config = dict(
    hop_length=160,
    decoder_inner_norm=False,
    eps=1e-06,
)
Rows from block 2 of the text decoder of a small audio captioner, named by matrix and row number. Rows with one number belong to one neuron. Each number is 500 + 25 x the weight over its row's rms, rounded and kept within 0 to 999. All counts start at 0. Numbers have three digits each.
After each neuron's rows are labels from the 100 texts, of 14976, where the neuron reaches its highest value: "fires on" is the input token at the peak. Only what is clearly more common there than usual is listed. The data: drum patterns on synthesised drum kits.
# fc1: MLP up (decoder.blocks.2.mlp.fc1.weight, 1024x256), inputs 0-255
# fc2: MLP down (decoder.blocks.2.mlp.fc2.weight, 256x1024, transposed), outputs 0-255

fc1.506:522486479486523476483500525525491474472518514513524472504466490536479521500473489542517488516572509525544478534489499514538475539483510513525490533497524495485502477482488517483481447528508504522455510514495499467486535529503511524467520502441511478502496501499489483487484506502471532529500503447505538475468523478467511512498540476483471482513512469529519499481446501488560466468486513532509503522495477480545510469448499489548485504496538526442532510531527474480477506502549467522483521485506567521490544488479492536501474476474507497505518528502483534503460536523514520511503462509522543479476541498501484478501476482479529486512465464518510521497488505515528516502504470473516532452506478498496536538492497480487539511488563462516515503484504528493420518475507509
fc2.506:470524534560486524516474537544507481540508498521514497470426520447455512492529463478460505499480465485500530491490529523510473507504495529487506505470492518553516502496472487474506531481525535545518545526500486513474515491491481489513490513481490518510488494473507468499518522495466468515493480548515461467502485482511516493501484531478523510522510516477519470505487513444513499467479490532513519494550525513492514511500476495525516517523522466471472447501496474491531502495488504539504528480507505501521455503469510502510547546501493519497491456465459468505497507504503511547516472512477529454480456503503523583458502494514488474510527508510479488500480494507447456523515455497507524496497507496503537478510460517553479501499470518504493549488492475530581452495496497
fires on: "at"

fc1.739:510487517499503499488477537483466440544458541499471474466539494502500526506465481493460476527532531502507534512497465503467492467517479465522496482496492462512509472484524480461519517463488503533507504494473522485547508534502490490478478529526498497488513512515503474489522481546506462475482473507494509459515480497510537461468464534516519534494492500512472482532487499497483512460457476525494489483486512485484461526521530515507502462472470471495524489489533489541508517483483453537532503539537500464528468513492485499496503483494531509527513501538493475546474504471531518495470474460523546524460493549466471486472460494534529491465505543485496489465524536464564523519550498467516524525489493506522482511479467526513536486471521471444468515478489539503487470479509467
fc2.739:517513481509485468523530519500469466519495513472522467521497506470512508487535491467496523477511481522490495523534529516486530518466483470523460509478469521520491503521497476539471545537526524469530499470541466490531468483486478518489467491490496482544506558473469517495538502528526553437510477534508475486483529504483509513539475517493507470485499468462513497496459533479543525515544463533467537506462512526471517487483525510516517528516532458513507476506481463507506466465452538480472500457501533470485523480518541528489493502514488544511518538480525507484499515473513500525499523544503512509482490546540461522472512500494448505512466517471514515484526514507484525480471530480487464506457501446467506523475518495477473516536543503525460503515495527499483526490481457
fires on: "high"

fc1.199:511495512502541519476521471511522480440522530494487499486505534474472521522531481538497464485512530512535512540496493485498516530485505533488501496495494524456501516508501496478495481537474537473461476502512517521526495497497513504516503496465500530548494523490519509458464536535512471524494521488509502507497483563488532472528474433475497475472453474522441535503463482531567531486499485550531519525526509461494484525504465484503503464535534499476500510523533469500466484502542497493505512453520542532490535506478468529516481487486511471501540495497493508509498549505475487496511514505486468491507514536496526503476452499483522501470506518514515442511485486538505523517557476484490533515556529464537514559484527485473547517512519483508452527511524501489515493480472474
fc2.199:496507512577496500517481502480498509522537509517536486523437492497498512493511499494503538465463448513498562469517502554475514483517479545465503496465523548495448518500488517519519483472512503540508496507481469561489483470432487494516482491504548479508506491519546531500555510527513527511491504561514492513512452513469535538496500501468524534475515556482481521507583466485458521479509510563497480510528482501521467492505489484486481479512487485519501524528525499497515487500476495532497467512504481499525477485542511496519550498494479503486483485476457472483507520528499499501515478467459519473486484524507507496485512483463521464467509513473501515507541485484466482444499505503506498512474488495486519487484484527545482517502505498539490533504483486505529466472537466
fires on: "mains"

fc1.170:547502554517544517492528525523483487430487474546464511511507473499502494483532519515463471502526511523504490486458436477514449485466477478493490530527494529496434476493518497505536534517515532507462475533494471506510501483459507529504487484478501482543557463494490498479482495472538520470518522477527527464503468532481493497499507494477504488508462508505496510507537515465529543517526456525531554529474479445534506525497487478493566500496489458501500495472493474463502471520485511468496546482503518491462502453535507524508486500468526478538513520517520527485498530499519523539505491514521519498507506521552501490512465489515490521532500499521515463459524475492507481497501517510477517535482530467484496523532513449494475511505529474496464504516472480525460503459479491
fc2.170:481488481501502522511497505480513497534497530468494497503529497487473498534500464546498472474455530535488527466494457562554521523490477532497491525530549480502501504503507501474485454502524500453533489520536492457507528485489540483492474485520550497498508558522491507490521461523505565469471486497527505509495501512540516529465565499463478534484456426515528518493518492494459491481480483493514469512534548503503489547529486490515503494501512462517513515497544504493480494499463503522527480551455474473508502482536473473519526491465498516509507484468522516532470515526474497477510536486504527479516509536530543502491492518484536496529508521561496480469497503464532508456511506447497524503495516448466535518477493502496489520505511530497477497474493511496483467453498501
fires on: "shuffle"; "floor"; "thin"

fc1.493:459501479464507512510497523463508501464541467484519493515470472469501530483503517536463473498519521504482514479492501502450524520525496510479518508477502522518519499484515488494501479502494520488513521470510518495481482520473491469517474445536472463539502491480541499533462514537536554477484486468475508502526491503493530489491515494500523488519501504480493512468540545524528535515458479460502529489469494517528479528522490531473512454531520480517499566518495509486488490510513496526520507498471539486465534467495467534458486490513488531523517524512525527515547505488476517507488502527485556469550469527530446501514436492458548544489476481484471438508499520513540526505524468512488525489490498468517472546482472507484456508509510485529470487480545557517463480475508480
fc2.493:512501482540531478467513505491553506523474516467513466500451533476493495472492488500523485522454496517490506459517477515477510519517487479486469532520549534457542505477484452500544492491490517430470489523476527484505525498513576521504483463520488483483540515461492517491455475469502493468475526532495544542495501525533494493439469476501505526503516554517483485542541453487478504472456547518504525509490489515508517473519504550525487486496495518543512467544468451516508507536513507479472499509516508481541513526463469505461490471491461539476515484517485503533485469483508468485480525447506510473471504512534482468500528534459517511539509527509484530485548484516506493506526501502519503517503499524489487498533520521505505478509520473469508487542507495519520512489479511
fires on: "shuffle"

fc1.188:472488564486536502493521504542487502470498496514448540513487528515519506501482509517489504514537477514471555477493514551481531541521479491477514511536540516477497516501520465452526488483510487515494477511533530485500538495529459485510458502481510485508540525480490539467459541441454459479515509496479482481520441482513495466503496489481483545521541500506478500468514457475543506460511540470489477478491482522493489527471499516493514469538477506521525506467533547504472490445479490530526540482487512498529477505467504493499484501520488532532507464463495481482492510500521489507506479519513470503493478535514506539491480486470544513497497454505460547502489526489502504494519531481516515454497524503514519468509464539562494542529542481451504517522533503509499497501493457
fc2.188:508527478511505486504481549502475490506445472497572510454488484510484521499527500507507506550497507540505498442476481449559477488517486524489486525504498483507502481522524469462491561547515548458521534489481484487528468506505500488485486518481519490527451524526511447507539491517522553504513469525492503499487514535559526505476483517515529455505472489482518479488500509486531524497481503554511552534473501533517539456520484524493549516508505484515490501521479439491534492515468498517497486525478513480510501510527476481523491498489487508471505505524482514485503506515502543510486480502500547511467473500513488514541494519482462479478500576498492451497500525510434496496473453485504472487527476469502466520488497496480481497485521516497479515487515476481545487481509560
fires on: "at"; "kick"

fc1.650:461472544467502513526461488543469531493508510553506508488499533498508548522447490515461478510541498461522557494529502506437459517476452519452485535501542525507539501527525494493485472458498491499504505476517497494526497484514504490503480493481483496476525504482542501528447542499465476499544536438492507475479512509512498502499490492475511491510521516501438477522455484488531500471481510499473481492483511484480504505487457493494525479532494488471523529490555472541448507478509488495480498475542520514533489495491480476508485513464510520530565521479520455476522495525490483496499484483496503462531486522517500470460470480479468508494515481487462480490519471472512475529541495545522527504455522490488517511526521493522512533530551472447488519522488491473476492495493523
fc2.650:493484504490516434514482494512464512530467492503520481457488493479494523523453470503505501511534543492496529495499476515491504497529488472463482498506500533540550476504488476523501521511482491458491457505510529465531507471465487475520525518470505485521478562521538483534533531508476505477502522449533483498488481494528489510507500500475485477506537484528444525519421521479435583489485538509476501492470543513482518504464507516468454428476520488515522517472513477527488526467528512485482520483558489501516502519502448519480497525498511515496536515510514493515517494533495549521470476455500523520495470508482502441476459502491500485476496531514485485455496514514495508508492547495505482490455467519481525542515523491516501526478539534494500513491502499508483478503490495
fires on: ","

fc1.197:526490495470528496511454520516539495460515481480537471529536508487458493527455488555505502473520525533518551472530509498498485540490496469520489506476490496465532507491499492486504480487498526529487520489472479531478486527476487503492526479465513448540479504479510513502478503527538526519467462508501500522513521563499506497547499506456473541500450499515490497463497503467468559478463522472504513521481446467491497527459490454531487459542545507498499541510462477528526530521528495510471518521518473460527515466487476512494497517482507539517517498482492500495494523464466505533469456543483526483470519533518484533458453477501567523512522528517480500492482504492535489464533533511482500509484480519516537498503491532504512522462485496502479478510520490463505468504488464
fc2.197:507517470511501486499513503504513508524491508475481526475493493498506553508537534532495529492505522472491537550526522521540481460487477503466467512488564513527489505466490529475480492489521485485510460528529479458507525504517495486527522472484522526546501483448498500530476499488497540545521475500471465517492518532488503475516488486460519554513531496546546489524513479532527494491484493482507498485506493509486560513482504480541489469515501526473497499508500502475490500500511472501495505474490466498470523488485477483443534463452522508542494504465521516501499505491494492516507551499519467453464515466488519526441469500509547520495554437464492481469469529459522469475530463504470513515454509528481501491460450544509484503546485498509501477507474496529544520471522467
fires on: ","; "a"

fc1.203:488492511505477523517521535505484454506494520526473515529552522533495478541508481497482502512491474497481549481468491526484463510502464493513551484477528524503467488488459457468523486470474520524521544489519489477491495468503469448460502510485483530505547539504530504474483496471488483538477510448527489489548459537481518469503494512499493527489509502544474517491505479524489529524461511455458501485504507497497458538443526495506544480537499492505497557454502527526518495515523472501531550473468483526476484517466532477487475530512457522481499509488490511499494495501444488518530458477499518527525496465528530521470469511488524529504509486504461494483505500480514545467489524498525497532499540469444523519505509534513504505557523513478491495481498530508452500514513448
fc2.203:541503491506506454507510505537477486474529533499494475461512495504499492491566542487512549531473520491529488476473524485525479519450492517479492528454478507506492526498472517508496527529560503523485541533515516526487482507475508490518526493503538525543464496495499494526508491504505512499528503537505477510476510491488512487478481535508527487476510496470526493556510552486485515526473495520503516508507477467528480473522490451536500483508526505502481480520507472508532500538553469473490492464522505481454464514542471505506474486459510475467489482491481487477489508476508564478528503524475486516492489529490522560497505495460492501451505486514448501517539516500439449480505448515493473494519537489510474559519518536528479491500522532537475483509513467505496522439473552
fires on: "at"

fc1.229:510516523496531482487527502461533485503549480513459483532509538550521515543505545543510508506504510522519468509481517493510486546501519468505501524511512536459515527478447539468479434512473498543533483470502529496502496487439494526499524510462477491488503504467533495497485521512485467497462524490488486501486475479507542477496518539481493515484468485510475470535518469515498484509495531451510502510454443474503477520486534477517508451560495500547500536486490512510469518542473482512524529527481516540516514499473474503494508524490534453513470497501499498502478518510484534453508471465505482459474494514511474499426478459503519475503485508462451496511489498530497468473472508493541479485476485493496522544478547486471541462497547479496495494505488519519526495493489481
fc2.229:450468479487498461531475487474506487487510482502443472543513473485485497512495514520483472473459526496486491535455473515514523492488501511519471488462499461510484495464461478466530554511507517515472512465512541503523496490499547506475466462524481499545512559474508533528527490473539514521465489458491491470465539532517483509498504485491499474501474479478459461522492493486473469506534502506514488510535505464455517462460490497533497513488538477488515468529545483476462468505527499484507460493505513522500507478492481537469516505468522518506468474516493534498480534500472495516539522529538530480505494495488496544526542528468491531455557466493492499499541508501506535471517491509480469466459470510513475517496511486505539516467479482547510453463528527520512515509504459
fires on: "mains"

fc1.713:471455513496455556494509504534491496500486511529493529512507504540495542495481488492452493508558492467507533537480479525473474502542508505530536482472479506475531525498518481521523489508529492475512506482534515498519489511470500547494527503507502472531534540517544482496490524504539509490522522509494537539509462545539519525509469505501471510504442478520501500503470515488450518483469504465507532525516495488541465489518524527483483497489555516489532527454516502538533484508500505494480492525533523449519551484534465474516470459477499484476477520469458511530519514534520511494507465489516474474520487522527505476489457537539539531466527522456506535499535505458499560461466484487497473501479499508483510506473520505526517530509507532491527478466508497520458465472523490
fc2.713:481464538487480532473504501485486487491504453522469522458533478512530530501490481482523516465534488528513473545467493533481473551481543478485475462505456494462480537551510538516466536481476499489473474536493522479478478515497497513485516512465523461539510523496551496524508473496458469491464497506485580475516494483505521523473504518515465529467473502493539531524489527472529499532523471493501541511511470517497510455509503518509489477483516528504533534514561536559526476507487492489481505491491493478469517520544503508516491519472463549521502482523475478491540514520481483525491497497534470532515460500533519451445484476475487516522459463520499538486510479479499474518516445507505503508493505520482524498505482524501515525494458521496469527499502505485498507467462519
fires on: "high"

fc1.149:482442480492474537503528532503488517488534490487509520515497517508480492475500490554451502499479458489467510482500461471488479522486515517536523493498509492501537495485489433475535506439515503493527463524463505519509547523485482525483526456489482451472523491504486517499468486526452507487527505457510519477490456541558514501488537494510508524497504525525522502442535460516496488501476538460526511517527482499536526524507499478519531514508521479493487504454489493535505520449498514533521536492468514501481480460538571500520482489513480515514509450519488463471484506504530533535530501496499489487465538487518447510449493515504526538518481467523461494494511469477515495528495516523513517487517465496473524510489472498541507521505520482441530482533497521517494478518458486
fc2.149:517556510529481495488519479507521508508531481455458483522480474497490518485505505511530482476499542484508485504497516506520531467530469522518472505475494475531552475508451515502518472495514506520488527491532506478519517533475520520524519518480505545514464422509511507474502498528521506521514523541500447491495522463530521535546480495511503518494492494449530491540515508466486504499494480477516511491508519480554500493538468480507486480482493526574452499486515528505497523537493502520487440489469510510493458499499469492496489509457489509507457509473552538453521530485488527459518471569503537509488500497498489453502541485495501489481531453525499505521551484499521490482475485519464458536485519496463499512511492445521473468519483530536438494504522495489482496480501505
fires on: "at"; "half"

fc1.726:519465498532511478535516537550470474505501532494545522505494520483471494527489498486474529513533489494505491479482470517522463530508532508524510479518526508491524474471496526536455520484501509481525464493503485522459499477513478521466506507545468486486542503509517513486504517488465495490502495466475538483470508498480470470468538496448501506510515541474492519508538528469527477502507514517464486484539525518522513528510463474503523476491516465478541533466453489549512505499482459490509464499495471478523497461478486465452461522552491514488516478462459490514450468523531536530514497495483480469465467471509454504482481477494482542478450523516499553459456515484492484536481478467542535479495465463450522522518495521473493530529523495453503500522524524516503475495498508
fc2.726:521533510526499487469513456487517505506478468476515538487538484459497476495543517502471482517442527522541495529491492540474523530529507494543474513516534518518553516492494475537478493514471491492467526468470530521546530531487531487522474509477531469521517453445487477492526500517515489509534514511464497518491528543511505523493465489506524527515494506492498480535465497459513486470461507513509512507480538499509470479545491477518518480516508480496510520518476499484517528493468460499477492485486472492455541532551493438501498468520468496473485527527492500470552519528502527458507475559504487481504467477504481494475474464463504515490537511517503498483543523496447507482529531522499528511530511532523441462524546489537507483512463513473514503526509466479499527466522487
fires on: "high"

fc1.567:505479507517525494553509512503494486488462493548488495507506523533512461520518471559513466446548516506511535512500470467537515491525470497526506477504519527514469514492445521513526497485494523490514467501472479476523532515522446475500505524541544513524516556480540543495517484532477496527484525450528500458486520533517511507483523511447481535510458478545466496499528452468487487486507502501498442506521493555469498481446504519492525454498490475528488538474501508514492512525478486523510487523477562531480484524480508511492505506496486451452485534462485527519488532510510514495462496508483512464527524480510511492497495480463530494486474470472495499466513491500548549515505487467510554521516489510461516510490479500468490522530496491520496469501466536468515470508511497
fc2.567:519518491558511506482483446538513486535532506483547460521512486513535504479550505472474478526491481518516499499531500474530472482472475538472507503526483481499486516497483498501492517544490475499540483534483510546492484513493478458489492483510501459525498450475477497472523513542530533515493497488489501497503503545511476479526508521500510511502466492483491495506511492513500501528499507536525508482514466488520511528516499516517503505508488555478464480498464477526491498543507493433436504487460507515464521485477495469514522514497464501517489504517470505454482463487487475468483499514485525492470510538503493574427520522533461531524480531507518467453496533500491510467529484552501500509516551514521439531511538477490475505479487503542523511487492435442538492516502522
fires on: "high"

fc1.505:485494519521469541475525503511487497518494476501500487540516552497502528494487551497488468532497505471455534526436492500472547469528488468489551510502525481468456527467492545480472529465500504485475485475518480478490505505490495530479489502476476456509491508470540511518484477472514482520462458468478544459501498540484542483527535537481511513507515477540487486493511481525536457488485473518485542499526472499529475479479522453531506483495533521544488523520522511547492527520501499465458480461490505480523507518467518518480518483473503459510530496515533522491466522460486516473510517519497517539542539498492449519490496468509547512475478505499512458509454515450489523470470509464469512526535509488528491508528507473510465529523512501510513524492536501488458514458511501
fc2.505:444493506516469466512498541489508496506528498524459461523507479489467524517531493480521526489475525531526511531473483526517500481493528504504478478468506497534515524518526522501465520461538521519533464503539516481523535538491469530465516491488554529488545482458492507480536525493441526470484518516474537510527467514540541505527520480492509499515492532505492464474460493499506508480505503550517534484508486455511487530460522519519523511547517471468545472524472506472471458460507535518465453515501468515509499494509496504499521530515529515542468524451538505504483532456529537462505515521497483516499519494526470468485496480509510525474523489543491525514460461476490492539513471520463512517531495498519530486472506509503497502479497468541500517543468520476508505458458472
fires on: "mains"

fc1.399:507507521508523510499535530465502516467567529550438546507489465515485491523542534520503485505464502513513502541516507506509530508476497468484490489502531511516419531529485493494518481494516488532462516476462498477523499471492493505510465518491488477494521478523495551518480481504512515482537459469518532501508500527456511515502551486475518534500486539461496514484531493506499484472480488508500466539540474517501514523504517472499525481535524513538503466472486519508525477531526499499487511415514516510512505457474522536463469459503489484498528509483489516524496554474486518495546549496483544484550519481538480521475477494479486529533525453487503464488474519492534540509509507473481530464501508517484511528523529524484526509545541477523504495514478468498508534527496484
fc2.399:470503535527507490457483478520486523502531522459494482478502529474487512528519533532446447496537505487506449509503482543482483491496457551526502493498510525483547493492497515519481510493523514494478500526538514492494507519485493482467520494533528476473507525489507493546501545511489505528500521469503519432501491498501528507522487454520527465503513513467482458483493538475543543503525468517514535508485519532541514468465476492519498438472527501501458510505509470522528488532494462492555486555544527490523460513471464488487495522462469491519515490452513503504527509531455469506468463497553521497471511497527488424558498506501496474527466539525468483491516484502522443506478513514496475504493518464513533519490484515474471488469510498489509500517495507512517490505524517
fires on: "shuffle"; "floor"

fc1.515:463465543498543482513505502479465508440499510553510524469524457478479493498516508517476500480524522525487492484458510471507473499492510517532474512516518529441496467520536505498501511487525508479497523548476485506521497479511522543526519515496488499550521475488524471515473501516489543502480497488476545458470480539483534462480503477491513538530497503471553515505482531466559536498504455534520542521507482488509502492458501488497525498520550481503502511524503513483463479484489517471525532480481526517522521460519467504517453422498498459529512526509469500489527510486529533494515500528514571474518518552498479487498459517474487500469501479516449515475522510487479475519512471465474470510503496453461499533492496483498468507512524504512496475486482495506496493463456452
fc2.515:528487516541515488523511537481495528540439479506456474550491484511514467528465479522499482491469517529484533457497458527482532505509469516514520504508537507519518534473500527501488495542513509501483503513487481433508490484473484516488508463544491487486516498512477496533507451526480549529469492502502466518504492479515544486454488529472472535479523454517484493474527492490498481530482522476469511523484542471505459502511486504508485465514467467531531499515498506513510481514457508528531470517510512472492486511482508493542483531510474492525528474500506479497482469460472493512470514458493469505477540491546509495499541464491488510500488528480452476530543527518511535459475511437538472511474488474460465510544446503488522521545496532506492479524504473491531485453538510
fires on: "shuffle"

fc1.336:502480507472480509518483551500465507496466526496476531506485535539495479473481482504481496493527489512502531490499498533462465530499436522493498558530570498493492479505518464473545482490484510521511532489532535461510511523496467448474518486488486500475541573506508523482448517489475495487508524487486525492536484512461518479483483473478481500503512514504501500487520461449521488444512535481451485491480514480479469521456470524483513480512464496530520533461524533489524500483495505519543504540497510498529503467462523496513521504495514494540491489453498485485502532508488506530503503486483510531530509503504504480458482506475510526548477516461493475470493506469555472505498541464517502479509504475468494489514486529498495539562532465452450482525548490498507464480528488
fc2.336:477505513506541525510508533532525470520484492487561500456505509473507500478555466513473497544502502535505517485503458499510472479520487489496485509467492508544567497496486506507509511497533538487490510539478497483521461485482498487510530503476527501529502486499520470492528478505482517523528526489502504562476505501518531519492499519513523482481473429516496473502527513479500500526501470515482548497484536511502534452535489538464484473526456517539483520536468468469504499491488477502514472532460506482509450477546496477509508495480514546505496484486540513497553493537474566529486482548515561478460485544515511455497465524535470480428506513524455474481506512515441495494489495470513497489467493461503505497483501525483476457494515496536495497495496503473523505501514498
fires on: "at"

fc1.741:462514500479526527497489491556532471486537509534497491506488488485519522534464455516459512467475476500476568527477487515465493492528511485493544480514537507475481488482474445519541473499499516546501492476455477504459507463482475499487535479530481490511541501531551499522540473470465489525496538472530519457524477512498517529473553512489518500497526499495456504507503461477520478548477501511501500484532489485544503487461531504512534518548462525459480495495535513494498469518516490499547535497502520497487472460508515478522467530539488502488538479458464501526468492497511515468473446471543501491509495476520513510469499504554525540473516523497458508499503526499516467492517545492499490473469518518479492536508460522475483495515502534477495471475507514532487503545507503
fc2.741:549528531508469450473505512508465499483511526515518518490472471474479445494482501484520518470472473521494442462516520511508513529511476536502525506478476534486460470451505545534525493475513525498495541542501530515481504487499531482480535495505448493549463532475476489540495474471540550528509501528533506526475488516480484521502520534512539524516486482471549538495481515470498528487524470512494486522510522486525517509489511476480497460487525534486497502521482504524533526539523527477473489533524463510491496465547514485482522507474472504510527518497516493495506498528496508466533516531523524496534474527475504550453530488464520469465500528521511500505543490502503469516517523484530485534476541443462435505509515477506521497462517471506463539497484472536484507496516484
fires on: "high"; ","

fc1.281:505512530475558516522529512490519536441504491498511475462508502503471533501463478509492479499502507520491519490457485490471462485520496480525526504530523520505491473532493488509511505504499526459497488542473482479498478525505486522500499524450501457558519480480504534521498510518519522504483489490507565470528508558503488503468547507479508535535494497510547546471513525529517491512495474543539494533506511466520525480483474479537536464553540492511481536495494506485471500517511479528478477497506546466507496479524516557499504469467508507503499502496500534470499543480510480508535476508509546465497514556529510522443459524457558529534529482513500477523521523522502495526522462448493490496510497483459506513527524454485508484500538506525470504481538549477491484479489492
fc2.281:512514474518502537491523501508511430522493475484521500556473519464528528478496485508503491510482470528474534462469480548486496456562476532537479533485565485541497508456467466450505530513455503496516497506536527481480514529499522449502514466510515522522502520487526480483526494517498501506488512497514486514506496485564500514468488537500467535528509472492500461481513488501505502493471537489499485481520529552489514510494464544518523465499475488486474539542498510495497501476472529533478461537468478505535460519523486486515480528512476534501511457529516507494471510523467467450528499502477505518520526530539549478486505546481526502530506505523480522497490494465539483477529490460484477476509531522471518478518447523537476519526474522501506500517474492500500461520517512
fires on: "shuffle"

fc1.362:509490478487536528518515507512533514479548470496525519443524467488500485540487507537508501485512532534489494486476441520507483525475514542514517510503552515439524476490511500473511515493482521479452468518500514474507484503488492526479539446487482462546517484492532494540485497508514503515503503482452551529531477541488525442477475479491469498514477544493519494507489511506566537512474448501537525538475492470502484503472484500526514475513518500505484505497519477482468470480534512490498505427460553515507494452485487531463515494464494489523508522487528536472514515467500494509507509499531572493491515569529482477515501498464495511471486469528514485512509516486528513520545502510474488493480481441522457532491499501503490523541523505492500516507487533505464493501493494
fc2.362:475522488542512542527476497501516484518463507528514504539449489490513528474462495502515454474498481490480576446487468554477551490527442523498498478475556530535486524474494469484498513501506495464530515478485498480490481501490527475505495501530484503497523548484527535476490498519488510477513513542507477524499516488533519523484512518499482527513486479532489464516525450478503476488456501497477487480520537508498504551518457517506494451511475448496532509504492497478481531485448511529517493545514496496499471515486463463536512502484465539526497497475491513525472504511497486501476479477499451518501536502496496513499517513459512530539479539504473490481536512467520535480519502481522489505487523446509492472500482564545476519530488480490454485526468486534502451512547487
fires on: "shuffle"

fc1.587:469530508490505517493522550495529445489526475505516486455537513489481509494521472520500478483508464483469535526537479471488431500523448481493568550505502536481514508472470435516504481510490492518531483520479479501483511508450477473475486481506548514542481531520521502516490458510448510439471462465490503490490487521482528497478479505497507536467479540479485500513525467516496530493511528534485478521501515515492504473505495499521489488508487482477542556456507497501524490507518464515455492532473494529518485518524529477495474479527529508458520500495455502489474504521491525540506490486476538493476495464510517502470520477525535500482456514504520501502507493477507504503504470453519489531459508470495513506528480455508533534512512509439506484504480542465455461491483541
fc2.587:463490480489475494505498532503492525512513484507564475493485528513515478471494504484486486511531495484518557521540473481481507504518485520507487519510502537519524475500518528530485503534510540481489506486476511470497509477504481526472470473506516518498475552474506471502466460473541475515481517468472496475469486503501514498469503519473475511468472458509549500505504469509465504468489493536486525513526507462520513478495493471463501525496443505538526500500456508511483470550439526535470535516478460498485547534517481473499520476544524515495517512506468471502532521486517491486485496555497519488471520495487501471543512519517488472510500536486516500474526476513428515461512523512498518539500494444489446566497557522522530514470528511474489505458467537495447489478473526
fires on: "high"

fc1.348:507461510515492516498497504478481456451512524496495521500500498528491501502505533505472458507505474531491540514492512512477521479490441526476494460479523524470501494472501474485531492463509502528540468455487489498516552480486494497506516505460482498469507542479499501510481554504513519503473508521441508482504516492474548478475484517471480496497498540467493496517542476494548485453475539452502484547483465482535488516466513519474515482545503506493510528461497542481481559520488462501488480522527507457464531523459533480480456529527469524508509493449472514464500484555527466490486496482478503537513512525505464494510466483448503516537462534498479496455513526517522512529493492480506510483520514460472513487532457535495515501527535481488530499525529447478476479491521517
fc2.348:520541490510501458461505504531493461515465475468555522481445471497501468506486509513461502561479505521508519510457483445534491464526482506479471478493464503457565516547501531512481518547530515527519504486500463479516503522539503507495532493520513490533531529509495457522520445474510506516471479488527484508466488521528519477518457479468484530477482480511475504523499477479516490486514477491505498533447475470518518464509496482518525448548533489552501482508480495524517475508469531500531506517516504477496527479509498478528517516464534503479522498493488470487538513487526504527472492461509518470495497487554517480512471467504476514456515468520485482509524504510444515487473493482470533508531525472495496521517524536492485514477491520513516531508499526464533521432519542
fires on: "at"

fc1.298:515512494474519534543495514505493529507478493517483508557480534506519483531509528502482477504502489477504514482522477516498541514464504491499495454512540498518457537482479525494542541473492531487512471460482482485498537524464533462545506527520470504503516524471539475499453505465472481501458483464501494510530502508522504471477518490491478531477449559525506482519461497478484476470452472525508522545527468491445455509485532484521535492518523510511508473511482528495531495516544477455518499472547528456499534527506530528470500479541488488507526462466521467481506555501520496515504522563521467496481507528554497523462475476469506522494509487515481490480468491467518492484485478466489526479473533470465507503485483511497498554507513501488484477500517485516452477489482537
fc2.298:453520517518506485476529452522523485466529467505535496503460496532476524519532493508505492561530507490483486493513516520485497481520536487528478511510514510487502529489500508566492495531522507450465488514500516491464524498546538496463512516464548501494524514477484465550543537473539492487510541522522508515474496555474491530562501468483481502485513462477506466523464521511538519486485483526498509483489524471548519520515521480546490493493567528484492483535495454502509470463502515518505471514534487528496485505497494520523526508499484523489524553521518493484511464502473501486532541451535524518446506486481517503527466473524477510476494509488467465509494476485521471506492506535495486502499502504554509534510481499507458478451472494559500493487491540502495527527476453
fires on: "mains"; "<end>"; "168"

fc1.685:473486486538449514520499494481469466506473495549459504513490505525528505521503525470503477518515480520443511555465466524535499488520521508538482500515477470502481494475531501465466465497520469462515494518472502520490535469486508505491498462456533514526552483490537525534517495509526487447470511463523508493460516529491515482491538460490494487502486483530505493492521472476532480496464511490464467545493459472531473503468516532527538502514511529489501515468539515484537512517510490477465508526484505485501543480471521489508493535541480512504494477530481528504521537533534473507504423506508499522553497475513478537483530515506498530486489517538521535520466524480529515505530489473491482507492482553477512470478525524550498528515501539506503512537467501531536459529531524
fc2.685:453493479484494481498458487540547487509492483487515499485489511464452537495473534464518505494476532490512503515474544509476520499512489522472522477473495515505543524558481486541496494541542508498485502460479505484486530548476493476509497509476505497581445495499484479498505446518480543459516493497515475531504498498468512527518530538469485500481511457464522463484424545516535479505472542510493527527498479520515507485523492537498491530489472502472528501531520542517509527494561504513530512534481494469539469509445452510514538509483471478479521509512455516469520499519487496479501530467523536478526496506524518503512535506514524538469495519481493463468475533525496512520522473524459487519466527517503504511484528501483493464505532515497498499496464480468538481506497513
fires on: "at"